config.toml
input = "log_mel"
win_length = 512
loss = "mse"
encoder_qk_norm = true
encoder_layer_scale_init = 0.1
encoder_parallel_block = false
encoder_kv_group_size = 2
encoder_width = 160
decoder_width = 256
norm_pix_loss = true
learning_rate = 0.0044
epochs = 74.7
lr_schedule = "cosine"
warmup_steps = 760
adamw_weight_decay_other_params = 0
Rows from block 8 of the encoder of a small masked spectrogram model, named by matrix and row number. Rows with one number belong to one neuron. Each number is 128 + 32 x the weight over its row's rms, rounded and kept within 0 to 255. All counts start at 0. Numbers have three digits each.
After each neuron's rows are labels from the 100 clips, of 14848, where the neuron reaches its highest value: "responds to" is what is common among them. Only what is clearly more common there than usual is listed. The data: synthetic speech, music and everyday sounds put through simulated rooms and audio effects.
# fc1: MLP up (encoder.blocks.8.mlp.fc1.weight, 640x160), inputs 0-159
# fc2: MLP down (encoder.blocks.8.mlp.fc2.weight, 160x640, transposed), outputs 0-159

fc1.54:155162095149136137166146105146131117167126154147095118117093095179138075132149114186229164115134109091125094098108126136158153119146132142092057179154193159183086133103126130071156137087197133081150139069091113141105111115093090113176113080146157135146167083150131141128133220125120163123123129100142096117082125155165110179095151126087149095069074144117174149093166104050115060137081141134152118124118144169139142157127061136084132119116119124104135095189157139141129079099120123
fc2.54:091157121195114124152122098138143128152110139088218185162144075085148137115086077122097160117122162100065094159142111133136131194124152141118146128116117116146149167179167088134145142092099095113077124137182097074173117187145135167145142174121047172184062110173144131138148125159088129141082166107203137067189123072098139194080137143140140150146135117143148110123126094119117175122147155107045113087119124169143120108158112100158116083117122140158099101151124131101158100099095113
responds to: band

fc1.87:140119081119165099175108075139113152173138092128111083089131180096161120135107055145222104201103092122167097146147144115171109112204112130128114186091134140135118080104064141186147124133133124132125111168155102122050098132131193175132140126084138147159174077058170151097123089193103128139167148111096113079103137126127157130094124128090094132128132142098188141085133090149093134116149134155103097174173136128107115143145063181126145150136143174150121112099144081082080140127124091
fc2.87:145092128134095148103087139183113152068161112139187184120100162141127095156108115139153088109191123067130122081091099174151097091174148112189109109100112127092145141136095153107153126099124130130153141155124137209114154141151063145157137117091124133153152118172089141098161086080212066116139134099131119132179078133137125113144097126126134151140159119099115051128098156182113089104099079123110189140101158129142160167110139147132180183122128083117015078123163130157113150147165082
responds to: everyday sound; dry

fc1.250:100183167116083122184152141060127122185110136154161121156141091160098123120124122155088119096140157100117093106123124126095175161149121150088140074097100151178135095127109196183164104110119177100105123163098114117098105184102150115086088107131196150107184173209152128110075168108109115137145117129105172191167111156076120145145131138101152143086167141144148126095152138135158127113103141191167158073136190124074133184129184121164113165141173107092052123184095155132148086144128119
fc2.250:149152091100171174134107124166113138131146121144103129160140155133107158205092145169102195204193140087128086118147101190115106124077126071097151156079115145145119093137137151117152131086147098128138126114067138105179153125136085153107146134208159126096084134156117070138104130130092099145061095152121091100143083142182119118126151143115126174117070103129151108127127053156157136167140068134118084231082081095174112109118152105149159158185162138141140139135148108162066127122111121
responds to: speech; ring modulation

fc1.36:108137091109187153104067139144118103157160120172098152125151164140202119110105145165148181121132197141127060086166138174143164128130128143158105141052155083098108119130153107124074112123152155100095133117132156075154167170117154122127176053155151152124080112058192158084181118107139121161191109151157149109130107117082091137143185128130126139138128129093165195143136194168123122144157102146174136142112151119145162143121145061093137101149125130104140101140209120055106065138120120
fc2.36:141093135095078112156154128183115123115148145100138057103144172174112129158153149109058073103084122146155122146112127105118155121174172131139119128114201129129099106228162139138166138114099118124120134099068168176097085123101101189139131090101134121169139091167130138200160145142108118131161138112068092104083153167120127146127181147139210174111146093053109069116098084170123154121142143103110142110125172078147137115160149174150123047128070141142103160150156141083099103117107154
responds to: everyday sound; dry

fc1.145:122165120170112074141130090066148102086115120080148130148106070156142109169165115190125117162154141136125124077155151150110143177049118134156118083107135074098134088075084086152146133125157145190157133101160113172149119078132142080114135175158116172115120114123123134179158192184146159197201163116106162170144131109125150216139117176148120074096109099146120109153142118108174185137138162128189157101141117122158155168122122061134144141132116142094179076139131123135067112140097169
fc2.145:123108135124104138093135149126174091128184147074097125146094133165099096180085079135136111147164101144112091115150152136111123119148083147116145194144164130118102138116137159086167151092178128209138119148125118200116126112181130084168085140130153087138103080189193162127142117160125158137112120164147162153133121092137168157181110124143078091093168105078150151060046099142118160072142164124135132115117144091121187096067174118151141091069165094110149074068098169108089131142087160
responds to: drums; dry; telephone band

fc1.392:112104082183204152155105163129171171130084160098142166106165117122145158204111130108157190182137189073113140117169085102135156147034117125153149105139077084151103082080095158115178117147131133115135172146106130155089132119067104082146107079124126108112137126089151129144077125151098117154105095170067127127181093156127123149098145090144145128168122095126130011148170128156145137172134109124172097097080116149132133130139131107125153123121077194081187100130142127099122108146124137
fc2.392:141138124122109151146091124135183140096160091096145177085111115093106130092148114079145125118145105156150137165114160113169174148118089110162153090175111126073195159043042153108126135115109159103118134094178104177135122112099130159176110129146133158147157149121105152139126087185088175087140178089173156156118132140087113072061124072175129138169087146156115125141131206169143208148115115089114129094093154177150082150088122135095127112081124157137130114162110084138181188089142089
responds to: drums; ring modulation; reverberation time: dry

fc1.38:105120161138119065097128128180087146139139166189154120108161103119095133144142136111148154071174105154123166089100120134113125150163114126091136126092140076101110096110079124144124150166109147201121099167081165144151142192168141154100126132110164082119087194142065136169116085117187143136107123178127152100140170088128130140111089128099185169094182165134163123133068094160123151218114098131145145135128077106131117145131172236141190103155125139121114153145167138219155150111135131
fc2.38:109173103109164161164133139095134074107120093115128156140106102155154084110150128069115092189140088120108113153154137156109157126140151111205130124122085203147166144120119126156151126147124067116044090080171127122082132074123144116111118164180070178141140157115139129108158110148136110078173204088144100105136170174083157121128178137137176133162149112124114098164122102103129181116183124064161139096144165167199097038124091067139129135105149089125119153174141114108162113116112086
responds to: speech

fc1.465:055171108068166155086131153172104107163181135167162100139180117132182096110112150139156097107143118149194100138112047115084118156122129127165054169117156169124095137126073084154107088103099112130178135168114125162144111103119130126149131080121106137133126130117121161171095126166094123116124107122101177098040128119118145141070082145145035118080128065131150097153125089102075146114115145083149099084182084166136143158125106127122145131113145116165136109039109132166134142143079084
fc2.465:140071143113096148126101129130158114102152105090172104134105106162176113136105105106092161106197059137157157122163131093146161071142131061127140127113149097176149099168198159115107102167131192113112138133157116119161133161165100128107150112147129139142174133154158102120110123134118119147130118056129082128088108149119115038130161146133173113117117100124153188145163168197177126126176112178130130111064060138142140175098125049124086112108111118107038171182061146135171139126096109
responds to: band; telephone band